From a checkpoint of a small contrastive audio-text model.
Model: encoder arch jasper, encoder activation silu, encoder depths [3, 3, 3], text encoder width 320.
Training: normuon at rate 0.017, 5800 steps.
Data: trained on telephone keypad tones over noise or synthetic speech, 39062 training examples, 38.0 epochs.
Rows from block 2 of the text encoder of a small contrastive audio-text model, named by matrix and row number. Rows with one number belong to one neuron. Each number is 128 + 24 x the weight over its row's rms, rounded and kept within 0 to 255. All counts start at 0. Numbers have three digits each.
After each neuron's rows are labels from the 100 texts, of 14848, where the neuron reaches its highest value: "fires on" is the input token at the peak. Only what is clearly more common there than usual is listed. The data: telephone keypad tones over noise or synthetic speech.
# fc1: MLP up (text_encoder.blocks.2.mlp.fc1.weight, 640x320), inputs 0-319
# fc2: MLP down (text_encoder.blocks.2.mlp.fc2.weight, 320x640, transposed), outputs 0-319

fc1.23:138145155153109153087158113172125109070111110124162098110135097140137155126132162167117094142149173154112104160128125078121122109124131120103153111119086078123171136160122138128135106119121145101161142152128121095134088119109129128107124103155085165126108144124105096072109159118139138142129140108161110136092139121171159109115171143130123080144147133152157112125138110084110194103115095105082169145116128131138156138136148102145120131160120130130112111138107123134171126152123112139134154134141123165127122104139148142139149173150142111160147157099173125138164184129151136102116149128135147141196106117130137129111134143162103152129081153121154110110122092163118099136129111106130063091140110139160117129092110117129147142134104132107126135085110144079096137117116120148076124153090134139112152107108102146177139124123137140114124116121163113121159113123125135115109154189109152102096180152094179173116107117142113082101094149139134095106123147138120118095118
fc2.23:096156137152103096098123118169143082099099152145134115117170143134147164150101121143153109134129144090150166152133153100126127110097170172122110106139128132154156121134139081115121125125136111126134126087115133108101087105102124161136149131138110157102086109117123139125143124116121155142127134134155137127120111150118124123122198133147146131139125148149161093124148133070150154114168104128087185121120094132139152130143143125138116112160081148116125147122139140139127136145113145124134161098111130177083078094134186103128127133112155122120109119097134118145114139162164132173094147167134123077167124149084183138075125114130149136099109136100141124118125080148161097149135121128112108114122160133114142133095147128138151130136130087143105151140151133084172130123155138109113124185146151136103181104114138110101143146091146109161121107138141059107164127124110098097094108148098185135079153121115142155125152096111101080139115127153126124092123130148159149066130
fires on: "3"

fc1.292:138137195135124143120133131153136100132116087112140108141117127142086124114141167127123147128102139124111139123107095142092141129151150120137153154173142129132134132114124150129158138138109166088140131131142122158141079100151114089146087128127089135132102138128153145127097116136114112135130149129124137095145159146144096155152153096110119094136117108167051124145192114148146103110159097097157122109118158118130124137130152108117123156081128098141183157108125121127120124111138157158129123171143147125120160159095141142128178128109138127109171111170138157118187126148104093143124111120114099118138168103115108118153116081103139176160127152136117100150127146110133166102082151113112117156110097152124121157151112143114113070142093180124122147103091105142141119102074111126150166114111110128115051145116123133127092089141115116115103118112141148095136152076147153167089113128110124131176137147112124102124133093103141122085094158122137173168167115179155113135140
fc2.292:116126155104169125101099151140115129156133108118125103131122133160145132163132174100158146111084144140159101157091151160084137101126162156106143146142138108159110134119137130147083102147072148166106123079143139143118116118135122095146040139160080116159121147122157126117129140143131102157115158119103167121134128156111135127148140098120143098153117135151114101110181149162146091112137112124197103138127139127149068133134125109138122122115146144105150183134116135115126112139138195125141150161142152125097128129138133099097141146125130135114165139195105100102127104130134121132132135156130109129136132134114121123120102117111121161117134143133118125159127157122136154114124144075091175149106086159125136167134158123118133130160114127112132135113117110139119122118102094076162153164118115148151061108130153130105059141115120098149094119102151105104140109124084131126111132128114108101182157116120164145147121107104135136075093159100109112158117185147127115103176
fires on: "a"

fc1.612:114134134135151140146090153148143112150127135161131134134148140153119138130111184103137097117087136136165127161117143139104109141129074145145124170169139122112125141141138137111114108110073125124140150091136154127106132082131102110170111107128060105123101125095151138149161141117144102173113186116119144137141158145164108140175155119104136104164134151164074140096150139152149119094134116141154126137135105146126141108138130138137128140084103131095147138137082116100099096124157176131131139143162170142115109122136133095090122141083120129118172101216143153129160122161091140112117135129137140150108133130141084091138123134104111165176142141148125149147094134086092154118126110092119135126084111139118100157140157143084145136090138185117119142114139104145136110102093137086165132132118109124137074133130186133097089122138118122120081152132102141085128115121088110134110122133112099148137146132132129133174127124122136103096117141111155084167152141147155087105163
fc2.612:148158152117179166104093155156126110132122135155115124136135133160122122146130153103135121110091152140179118170094145133087125131112118164104154184155115117134141128098142135129104078139084129133111136097127148131123115125126129113156066133143084125174107145099149124136143154132136119134122142140121141109136132162138115094143191119091101103156125116168091107093200138170134093094115109135164115134144131120118090107126137127140162160111141115110138183117121142130127090119191141120141135153128168135120127148133137075091137150097127173145176126205111094122117122148126136110121129149162132127108105140120116074131125111102072171150108138142140151139110148114108125124141155109141161126093116142116109162136148106108125129100079160088120133128149120172136128130104108081157110146127091129174068113100127130125087127124187105137094143097115133109130106096082115114131122118129133103152108134129148152114114124102134107098112174094132125164136155149121119117145
fires on: "a"

fc1.284:151132103086119116121118091149152082141140116145150114168130120160116095099136112131117139148126123102135090094112101112137111143167110129127127157122142129098117149174123124142187157105107171100161154116104144146079135127107134146133123158131123110131089106180161124107131108092152073121127143139140134132136183097163154125132124125110134135135171151147083114111128094143140162054123085144139092137134134173102145135119148178110136143127110119136133142091106125129103149136112151166118091115142146116155147117123120138152153093139143146133107117154160153167118117130153161116142100127123105146074094136104109147129097132132101120166139089074071088133097152127157120122148134123097107136159146157137129097125135156152099163115139156100124153111094101107137124086140160116124138113154121111138093134107124140149099139140112151156188154137105133081139134071100126154132107170096132093151138103141166147126135159154122145097120117100145136138148107159184078126070
fc2.284:103139141116129132093154136126104137114151126158106087111135140142114105096124150138120151132103098102134163105116153134155179118133194115135140130109131120167144159141147105125128106166200100137155115131174145105141148172135103177149170123148076178116084121110095153084100143162165121110116151117097172124109154082085110125182097128134127145134098120150164107112151186090126123097106119135127111135151115099135164093110135106157112124128095126118129196132173128116144113099137122093104124141088110116188142142130172099125119121120107122150128157132124125123150126134100138129170119091104109115089114123101130157108094085123129143152126125118123119168165092130099131089108133157146126133154142108145166115118134136105109136135143084098132127132123138093122130123079116125133106133116084135101092143139132097099099149121090133085124095166113109070130108108159126135158130119178127162125114160119117119119124175122155112121094113134158144125124109143134131162090
fires on: "a"

fc1.113:137125120106161145154116106135130153132127127148112059140145128121114112095106104070094122176130101149125123108142112158171106113133140103077089135138141183097120129130089113151120101125128146120109114136195119144117117177136149097137111133080129166113140083102069128136164090113131114104115112138132141143134130086135146168146129135125111144165116126083106115159126133135144110146155127128103111200128148102091148147147119137176125114158103168094141119179141118157128141128139126113121114129170142109121141181166126167105127096142117137127118116103071105119141069116131128124140140107113148166157140136131087139110155142135151173172114135113127128123136113095089150165128077118164121110139174119146132143085119123144144132107079152148137133141128109095139144150144125150122131109129137136141144135099094129127184084151138155144147124130090135084128155094126116113111086125161086136143101163088115148077143141104128121171136142164143137098131118133168120110156
fc2.113:134129093122150142148110119117112133145135136130103073154158135111141119108122113068112107169138128142144135113121135157132140120141114114089111135127141188121119145124083096151122088143135135125099106136175103142136128179144163081136123106111150187110141084093070133147162106098128121108119107169152130147142125096146151132131151124126120130158126115100132121171124136137150113160142116160111104195129162117088156144113107143159142101150131123091140149184148152156138149141152108136111106115149141111137136188163124137104129096149106151122106126110074125111124071101131126114162130088128120141137142123118100151099145125139136189135130125096140142115137101110114156164130069079144119115109162135157125167110126110131124127120070180139134133152135106108145161114127124130134120128142145107139127110129075142129200079132141150122128130127115124107145153124099125120108093097178082152151123149113125122080147136078121111174132150179129179104116106140130154119157
fires on: "d"

fc1.493:116149146077104144107113176141173098116089106171096102130092169171132117121141164143124133159116135114091145095091120110120124116131139137105087124164136107103150131152160147151140109110118146149112149127097109158153149097163068143120154127136091179164102164143172131104078105107125119204114143119137129129152148088107129180147076138139145084182133126193104128143182147123113124122088098132149127083144159164132106155123147130161136134142115110129156179153156132148135112126141144091105124172117161138107139123142135124118150119096108130136140135140100130124179131112171150158130107138140104160146137089120140131133129135106136158172165128093115133094111116133112117110085113100110166131110101125112145118114146096093107116091134115129134106165139125133142154128122141097111098147138099148126081143123140100150107103165125095124146133142098151060138119123106080145155112138101115135131136124113093135089142121121132134127124153105128108119125120148163088156127
fc2.493:114138115092189131067149115157089144161130140146122147137148095171107119145130148180140096081116161139136163129159142107108172124108150161103114124135162134125099109103113116155126095139096114143140157107120134138103082129113155131154117148147102101161112127113123132127113136166173099125098126124116116154125133131143114118155149155117111132154129158145163169087107124171111100137095122154112086133153095053130102147120095135121104127134133085130105156121103120133151101082177121159153112099124161114094147121083134094093109158136128152145135134115106113147130107141113131114157176146121132146148145121129118128156102054138097130112135102130140159130116142110139164162099167101144144094104115129130111135154172145129179141163119101116103110101176146128125123127112122092140165089159100164155141163103174132132103121102164110107142145105160113127132093101141135143122127092153147115158127147111154109109116169146136169080119137100103155113079136168121127150131
fires on: "a"

fc1.67:153139134103101098120137138114131089142122125145132168170147145143092137116116118158082148142156118151105098128160145125143117111117139143139116113154135121159092127103178139128130148125131138133129168124080122109125176108128091149130125142122070107114093135143123120103096083103122131179138108157115136094132158118164105151151099114113157100148150120131130136104136143145111170097107105161136104121175137154108101111131126106106170152117120162076150159162113149132112130093115139157117165191132177136124117124132094134127161076130102153117084158112102136126132182176109115096144148125143130126121089139126123173150136137153148131125151170088134125098099185091118130131116078133090162109143145163142138089143121130125144119082148125112154120140081136153148099117122110115111119105133127087097122137125101110150084103163130138147182107154130121129160114116095100145081091156137112098156128101145136143139124132115155122118189155124106142149126108134138048145099
fc2.67:149146138146161148137139117161129137135169167100141099112127149136109133100131180107097147090102133140107147116127110141090109091133135120117105133134131140138120138181095138119117106168103135126186140166133130104138115143099150144114138110136130123155131114121124161116175113166150084078144110121119108149135143128100120121134131195133089154158115086126130110127118121128134109102154122141171085106130079100109147102106130175128103150128180088135098158096153097130120124108152144119147102131120115136167145109089130117103119197152121173194125125124140134133100097135156135187152110099115119104151134152105105157154113161109153101128130116130091133148110108163126142119113170153108119112105128138133136154107146142160071171111115132124102135138115132100154131098168133148109075085135080097150154153168169081120150109099094108129120145106123088145123129146133123080103136104145149137096105149124166086149102172132127166118144132122155102137130101149140161098144
fires on: "a"

fc1.422:125154129153101153091164110154109109059100128120162091121153092138130147127107154160098107126148154113141104154118144105142156134092137164139145102132121085124158106153147118100119109119136143104166125121155115129119079100113100126139156109125107117131111158165157114110139153146126149138121135091147144151091114134134142136103175141132107124179144114162153107130163121094101200085142098104064175144132121143150162135137105139127111083134103117118129159148132152130122184128093156126139152126094144156106074089155177114128127118107152118137149123109172137095109124180159119144107106145153115101174100093101174151109112123132131136114110148119119132126134122130148113148146127120124076092115102137126134124131144136130158114113152126120110149123160103114126119144117123117094118184136146153121177134094119147160141143124112118140113085109179080092147135154118115108100129155138163130095182080126140118140114117128132082139088171150104131103121163151158116079144
fc2.422:115163122164126111099144118129094082087127142125167090146180121131114162142130142137133157137151140116122119162134138096145151114104154148119118101122127097146164118136136107124109099125134162094143138106106119127112098091131126113117146094140101145096105128158112135097153140114107118139101129121163135131115110140185139117096173147146103130162115150171149081115149112086125166105133075131054181117128109122153161123138101148108093082151091144139147147145130131177111148139111175123109133125104129161103088085148150124132140117119174121150119120108160125092108143139154098128108107151146138089188089123093162148116130104148116161091117174111150123111114100140126095126145140126103067096111115119126120141125141152146173157114114122132102154137143117147115115177112131120108120160161107133138164138122139123145160131092111107137141096148170065108155113147115139121087160157139152123083177105150135134134125120131105088144108149166095165103114157168124131092112
fires on: "3"

fc1.463:150123125117105101149129126101148125137103143151085057134095121137146146076140135045108127176113125134141118130121145116188109142157139134114110091129128186098108111124105131157123141106156164113134108160163123128130110164156122105163125125077147163142171116126108150143152119117127157116139124084139148135141144084145148140121132118128151161129095180096107141147078123166147123142153141129130117181148165138099148137104118125146147101144132142089141095153113108142122137126164161119119092127176143134130171146150119124127088084131101115087093106101101113076106079098123136141137180095184128152130149106130127145130178159130133177149135150120099116103102120100113137156143121121112117118134147132137126153119142150135163122089098176114159116113095119104163170137139126172120109099114130115070093137131112129120185106167134125120116157131120113089171107123133104130110124124167107121120111146112131156113111129105106105118100115155136110136122122130135132079163
fc2.463:155113093128125105164116132153110160131106135162112073132106112137134108115119106075111148157135106133134159139099142146148105147153151121103122106107144193111106150128111117133126141147142139122109136157158077148115155178146132100142145120081175153135169113119111145135138094152113141114153097118138108132130134107147130124133158122134165150118099175118123147178078125108116130108120105169122077160136164137087161168120104134161150133155133089128126108155171127152139135178173153121107103118122103127108137161123116118116125100135084129111152130117114137087124106106153150155154207116162129139118151125133106155143160162115127172120140147110112092064134107115093154156160079086131140119115118128118124153121144111129142109080106142151146145128123089107141136140132111145164083127113127099110071127125100128091208085121126140088115137166134109117140151123116101140091138096154102151135104120121125128104128113101094101173113112131128152148125131102113151141174
fires on: "d"

fc1.418:117177112118141110138130122141128120116117120123152129088114082092118112096158110153147126120130125181144128114149137137152098131156137145189103129103057128088154118142148127121169119148123157120143109144098160146132082127121114125120114139080078135111126134161192099102073112138106170114137151103141146122147144132143146140164147116126136149127156141125119118102155127136149155130158136122135143127129094095147109115180144121064122116159091139074152151116165120160132121147110096147109165101136125112120084120145142115152107124130189130146161136098139135124123142131115113086159100117079075124153096092125132126094110158123103095132110140100154131134144104092170110127122145136119132130144118136179154128107123105210168124068101147147127171130122102116149136134150104169175136108109137121113101131162146098117115124099122187148158139112145116104149153119149175107100090177105142144112120088118141146118135130128119115114104107146119155129154132112107085145121
fc2.418:147093132145156115110117161096124131122140111142110120135102130098109167142153116101136113099141133133113138113162126168142154142172140062107103101136233108151136130137091115135099087125132098135178139105162127129130086179130126152127148140134158150133116138106114117151140142136099109144102108125136080130109141128121075107113118120087092152150122164106158090137145135104107154149113117180115154112078157144124184121140158133125145153099150110155165136089129143117153151123108204101121165095120134126161129149115141157112131123118091097160125136146105141132099099130140130132134129149141142132113168153130075121145135140143132135099109123134162153135121157140155091097162109122129116136140075138077106080117135163088111135139126119135134136120119127124129092114114133104121156172125135159129153153130133146125144129110106141100114157198126101155135103133123103088145147126119107123109132127100108057133099127100104044119138119118153127149140160130166124140126
fires on: "3"

fc1.79:123170131152113183112150107128111107078118144113149109117136116139118156130128167145107106128158171142134113141127145121134143155124154184111143078116113099140135096158155123105129091116120150100142100146154133125101088130107118108116146074128133136139090148141152145137150162154154115141117142066138109160100137119127163151104177162141112081128133092104137111134139130123132165103118118139083174144143099149147167128144109108101091103107123103117107111140134127143119148134097141124133153071124148155075086108131159131096118141138175130158143125126163142095125128168139119135152117135131101097150091087136151112110125140168133127126098171105138117109101092151169104146133129121131087080128099184146135156145119150148178133137127087124080161116149116101112120149134127136096114179131131148114145130109139139182123128128109135119110127112149079084111113138127096094103110148145137149079193124139145120135140127122137094158109148122137115095149141143173079059131
fc2.79:122170164138114115082142137125093092124136149145166102115199096167120160152114163139108122109147141147119135167121112112138184132104135126105142115127123129141161126161119138135105126128148136067138117103117117100110111093160118135120137102126112122086093121156119139107162138149116158089147116129169110130118136173181130142127186114153122111130127087168126117125104123100129141132111092094076156148141105124156152121151097123120082088133132162137128147140140145181121112134076160092106123109121140179141098069160139124147121115149158161109146112112152128111105143167142136137121118120158139119169096108124161140120118108120108130093152133120153121085107100129168087115151147136115074081098146126128133128105146130126190129102118099106140119124134169142138148158087128103103113139157116144134135160125113099156140115105141097113125111131123107103178111154127129133108136159148094156077184090151146165134125129121129072127142127141094164108138177123152095123126
fires on: "3"

fc1.114:115128136084106128092128152185147110129159117121118151167109166141133095129120158095087074162157103139150122078090090120135102099122157140096139154149165144129148096142128109132123126136081155160115105132121147131138117117137188118087114140139073162114141132131086178111133121126106123130098105118132122123128145140151148151126128141109140126144156174127089125117138124152155140142135156159087144142132125122089111136144117136107077119115141166135125135110140120138120109131120097112118100125078138137176131123125110143118111104095114075171132141137119148164152153180140134104130114126159117086086123122130125138098163146069164119092142122126121072126123108110135104147112110109124130102176174119142136103105134130109105161134171147147138115147080139119141140134100159147185129151156108142099111110070163114155131157103132143096164158154167126069165121086122118133131131103149116111096138165141137157112107123170133093155151108164157118095113148162147120164123
fc2.114:113084105115136200129149119137112140158097155146174137142147114158088133116139125130134115104129119138132178136140115180145181112146104137108144123066085112115114165124138133115140083124136150121120130121130085163130124137175126131167162147139160132148110136115147110121083149128158144135130097172135150112137121124129157090153130121068128105133113118109108117123130182139138137090131133089143123113146138105133127115121137132187129128086156166103107163135134166143112155120171104086178110146121135084131127137081115143129116128124119157078142130098167105141123129125129142105102114089096148128188134107137134101118127118162121095101085134094091143146121096141141154091128107146135140120110110185159107127137149119116163068126105093126100096139133101115113116141140111151137161181124131137159141169126103097134152134128107110122094136151164110120139157160187149107118115118116119130128130123115153105156112133084127104132174133103106152153103078110138165116069
fires on: "d"; "4"

fc1.271:143117086129153113097126159150100075163129160104118144119128120159130130115160149148158156131083132113165105156142152127079160155103147120093140143168128102119100101148126122120130137135094100133127171124124140151114079089135138142140111139173090184142143131135178123109085115117136119140101160061149177141142139118118097136122171115093103137161135117146107115139170168169131127098120128148163125155145126163122126136136131154129136113091142119113114161185099135122115120125133151123162098169112109133129129118173105106126123114097149148167122134155124121167114109141094127100149150105148138123097135147110082147135125118084121179127131094136092159130109145060108117132075164141105167109109104113091116141122123148120110133115147187133164148120182116135115130106112134105145134129108098131145081172122129105141103134133142120159142106116107130131107148097136111111116137124169113078148121121120120060153138104146088111108091110124176166100134152131151145097133
fc2.271:101150150100170133130100146154105103123138112162181085115073087149112091145124132119153138121080139148119107154124146149104124143125119150138112178143131111132147164121122151122110096107081126123146119101137183169119076146095094096166133128161058130153108118122157127149138126138157091110133126161105139116146176170137092147154134139123124094119121116171094093134134099177116108126162137130188097123143111138136069085129137137100119108117113136107142157137136144088074143171144130147140138103122134144108119161117092104072111129174118140147141158176138128105106112109085135107132133162147131153159131166192105081134125112138112146153144130122120144153114115161148138119098153115126169157091139135094133156131145108082124120144138158114090154137142137139135094168150109121177148120110094143137120106128164128144125101108141102127117151140130095104115121152133134114109094117120122138140106128127121124108133100139088105100106178111162117166150151129167138133126
fires on: "a"

fc1.49:130142118080076119137108123110105125127092105127136113140119092130136134137176149125164134123164162124082104080120172146121133129129117104143116173145122104089123132169134118120130131143103124148164136135130168124148120149169125102103108162110093132142150199146177110127090099107120124139118124121154126133139136137109103176127123138130120112115135124130099134116150118126120152125150101143161099168147100105164140135130101164140146128148173132125129166140147129122116151117123112134122132142136127136130108134109088139060142069131112167176098132123136161097136132119091128153133076125177143149111127146168127134110094130146160124117133131099142098173154133135179143125049118157107144146121096133135123173130066133139101097118113184104125090103067155115108104137096145107078120110139109141091139136082132097135167140151117121142147129080141124175166119114132173150160153172157095155126142117116114092147116172110129129127092109114116137105161107124120136099120
fc2.49:121116141183109135137150142133141150137090121126122121162124122119173162159114113123169111093176131133123120103119091157139155163122149098128102139115128086167106122142139093125137062131101165152099109118109094156158143128173146132123127121122116113180130094135101125143145150157134052159139118074137101092125113173158159135119108136125165138144126117122133108114144167112106090138155111163158089168125125126134149121131154152158129128100140130089125117183108143078105096133067166132162162137125105120110159178153129110091125162160130097122130137163168129149151087154162107158121132119149073090124115174122135140151128095120145125113163135137153092122109127108130103131105101150110120096133106125139098156085132133129117097167135099119108129128096150126138164101116122118095164124116094132125100116157128149101089165120111116166096082116117107146166131143146157133144108138100121124136136100090085130165137157114139095119131153150104114102121126115121133179119
fires on: "7"

fc1.205:140122119115087091073142121128109131150140175118103139135117135157106121147140126121137136149155164145165135095059152135150142126156119122164091107130153121090118129124141120140122116155138119106158081083144120136068136125177126142130107147113090118118098107102154144103153112138110146179132134120128108082146124098142156153182125129152142142117112143135140178097135121139142139124153132134149141170140119079099162136101055128118128104143118156104119173115119100144154125097129125157104141149158140121108144091096093120102162158121107097169137093164136125113136150140113111122089112112093140084181100126139138149112121147114154131114136132082121076146126139104139114118153101122130152116100180158105156119138130163141114102094146173123112121081095140113128095118092134128111158152163123108089113139121131125113118154167155127133148132095117126118175178114113189154136138173139124127115181162118099087122113141135151139130136093115145146090136130168101105097155
fc2.205:116140151096124164167137159159093132128164120109125101115134110089102168135135114104107179149143155093107120122169104121112128100161106090116158141114153119128140141150134132135112114099119146148161168153113105091111112139041153138103120100139104131131115116148140146129123159156169131102137175144141140135174131129116085154117122089123084137147126168124131134120116124125130124086092163093092143120096116171118109108131167108105099111136148130176184131129086127128105132131092164112128134127114124126157110157170143155107109121160168123124115155104116113101094145157170150151157110149155085117116130123154116123136115129153173090122116098121113153180114146103087119123077139151120131110143097108124072081116145135139068135125135129128102132175180126130077129114134166131119103131090144101132131136146123133163128123079128129138118163149155124100113124158111161146140138110171097133157150150130182139135100097114122149114109129109150096179133157114133119150149
fires on: "7"

fc1.602:091133117095114161136180099085165104123104084109150137145127126155156128152134141149108133133099142119114135079125111122132081122143162157111098136142087115140101097148148121142135118123121131146126151124156130107135118114114111096129112121120103124046144151186124139081120140160129160123141173125157130147158167101143089170158098141146139112170136147143108140106098112130130152096104161117136139100158135141124097144119084101103086142149150096131127126132143117075118100102129136132106160112118131071148155165133156146112078101120124105127153141128122120153131151069124127118136116121124125102090126100186170139148084154123117144140108131087110104118111136122098142157107116092153120133116140148160146121098107102098155156142148110154145114133122144152163144097103153097164146153153151140114139142134120119070099139169102107170168143142144079142179159128117104155099105111147146138155161096153148116131121158109141164132122167127113099138093118138085152168088
fc2.602:116173114113086120136137127135107101116136118103122185127105119118151158147086076121100150107120132089084122119139116114148137122137169093137141143146162136122123105114120092144131091096152106128121111150130128142142120102140097146101109120156107115062139168157136158118114113155149136118148117101166112118157122109134162153134103092126133147142102156174136078154143156138134125147167144167154162143131114091138161131132102111139084142143104143144135126130140112136105081163136134175090152150103077063092136149103154110164118136093137120123159141136121145138131106128079128142132157128154124124152103137170125116080114150162134074137128103091166137154098149144136113145135145116183133118150118115141126158132097109159121121131102169118143110103111157108137131158153100079169155118164164123163135142167128145134152124152120147057148155116142096155129084084129117113122145111149069141135127077113097158121103112099137164093120128079120117148095128136113124120109
fires on: "4"

fc1.420:119152151141066125124125098111093166111140112134087132126129140117139132106149108164098179097137127110169139152082131105118172123128126124134122162144113114114136117152144144186096124155156139131129136088114115143111118129121089129136123120131118087108078099142142085099102132108153141122123122128143158097132176163115065129149125147165106153126134149132120158151136132137124134185138154167119103155088136147156135105121147118085160126153124146088150158140143130159081133158142119153110187122148083106133074106097148154124145119144132115118133103143135108154095100172087127111129113126078140119089121140126105153129132120108127135157153145173128117154109154114123094155135082128125095154118151153137149088112142125110166148097135122117117140119122124133139095101124117113138174151142099105112084180090132145140117137182124144120137145110144114044100136140107128098104091175151151151099125113111108149145123147129143165052116156142127167132143162095117130129123
fc2.420:133104107117116079154148136126163106108158147146177144121126113110136118095095126111161093179130143130136118112116121081134150160138145108087159113115122115138150174113125151106127172113112146140117151093130151153166113102125163135172127128118134165162157109120128076163144100108117130092108136153118133119115113129119111176157117113138143095127101095070134129150129097150151108164126125116158141150157119145133114134104097123113138093115125156123145117108111106133169147111149131130122076170126137115032104104136131123116154140065116119133123109102129112117135155105088091094095108150134113157117149154173162121110136134173114138146122123099148149088137124143152118101168148108159107137105094136083155142145095127148165133141106154134122190120146126087122127165127098164124124140165119176127117155155133132125137088094155120126119156098142133166154170123117120142121114148115111102115118129114114104128138125122187105144143146070181138073117107161126125125173
fires on: "3"

fc1.246:071177131137110155120131101097119133116131143135183122135148087115125121133118124094114115135143124127141111152153134096156152074135146126176136113109125134131184109158142109128130086185152135097152131143119130157132086132121133109102142110122108156126112169156155113104127170145079165139143130126128163125124134122153143122111163109173123129116162097097099112135152107121163184111105158149098143113136104126196143130142103077162144124182091121112151188129150153136122140131101115129095153119093167137160083089141135095153133098148123148120140099106170146108118159138131141080106152144111129092153100087118160126094135088115118089139120156049133128113122135146130139148117131114144115106136123109145108155115141138105172135098122097127099129116134146147173112114094076164111126127124148091173144121131132122156099110094159151124133110097170112118158125144134153110089110135103151150113173079102140123155122129116119091140113140122092131112132143123108104148105
fc2.246:122153099140135146069117121101107153136150126094107078107146120122113114176133159119154077132164145158144126159147127125130162159184160084128118127138174094173130126153124103153129126171108104126132127123126166094149096167125143136144115096139141164130118104098147131139141156166121123153111092110167121126106121160169092089163128103125137152131155133135137089132143119066135187138091189175072116111109149118103148116161121111106108098162113129155159141123148155145096160129122166151070176135118102156128065101116126108144097146153122145148116127109125150127084116120120082128115142163105106105105128108100157137126155070131129115117142134109161166120145129134144135092150111119125104111153084115154131143133132140077150103130117139124102141148126118150110085128081107124155128146133145139157157146138161115114120114097145156125158105135153087167149105129119126112115121134148136118095153102139120101111079126089123118159105162133141131136104113112117148110095
fires on: "3"

fc1.275:115094139118098163148077131157094161090142132139127125140128127144118116151130119128148130148123099161145112120077154160153141144171089107133148150148129100112185101155148122128133173098153143079186147113180166152135111139157132157151135136148138118173147106116139163113113117148188146130160178113118139111125109102111152121146088111095119123122159101106087102130131158137109141125131099126116158171112141130094115139112103132162138138149134106142157130110142096126148141093129107121116097087107116096121137102145161138126130115106106118098158082168096122151184170166062160133106110121101111139121155137159076116095136111120168108147090104114169149137093112142125139093124059135158128091148146131134100128130119098168113143086167157133159109132118100130141081109110114141098128147107126123156147173135129133144134133154117132146104130136121110119114146093116076132125135171124082138124135143110098109103117111096097142159107154120172096144126144128125139098133
fc2.275:118159127151149124121140095054131127135105123155142116148129092166149115130114143139113103156135125107134149135158143102177133167082106113161103147065128128170095131117087135077122149162110154164135099134130127135124126123141101111155114064080149100165095115142115143152113114139087071103120089159103138103121124115132124147144147120152175131146113131130159110150052118151105109146131132153163136099159108143140087102117149124103142141109088152154119140131145155136133121150131112157110159126114148129140113149157149149093099149082121143145130151137126155091099171147101114143118138148127129129122162121191143116097108120137081122181152091117157141094137101117138074133133153122111100146145112122120138093130126129121129168140147144154077099151153163149133131129116123113167195154125123152124137102154161133144128085107166123106166131088127109153105099129143126102134105122152104088122120145132119142160135132142097110111129100147112123150095137113133101147197
fires on: "a"

fc1.468:144156122117109141117117111128125087147148111105168171165121098115070128096132158114117104103147146130150140105130094105132137156109111171108131115166160137122124158128124125180115138114150138066140068131137107121107101141123120143102112150119132098134138119124106142126118094150142100146177153134153153116130195150139111100142117107116109116148148129121140110126124167169136170142134148133133132142116152117090159128106127143166127126119126127101129104128113132152153065123137156121108153133133158173144121107130131170102123102083108140114126132161124115134147142133126123141150111102138153156112143081113129149086140101115144098127159088168128091066125142110128145126115085099084094161135115150165123139107128135092181178140137105114097159118121127091143134082150150121121104057137140099139140143128145157091099159128123109100106148162143119111074129111132087192084093149110143122110104136154125112179099161143157116131152134147144166146142104116197111131127
fc2.468:159122165164119146132108130135096098133147213140166171180128138136162123084153121136133180145098114116100084148170138108147155114164110105142126110100129148128136123116117119117120129135122103139122085105148106128105157119107133105146138087137100136127118104147159105116115163107143162163120118141131152131125100148165147109123118171141117128154128113088146178122138073096123139112078126161126106133128124155127130165078132135129113136115135165132084121118138138108139148156114115157109138153127125110119106135099122114112127112151097133143065107107143099080167131113116167085112136141125150116125091122152156119164126122141116130134094138086092143161150103110142138088091153148119141117144103160112115139133107149132169092106133110127101098182145124135136120104105118120152135180067118103178113102137085109147117146122164156133107128134126148154095197182092188136141122118131110127144127141132108126132159110136116203095145116143091109112114146116119109149109
fires on: "7"; "#"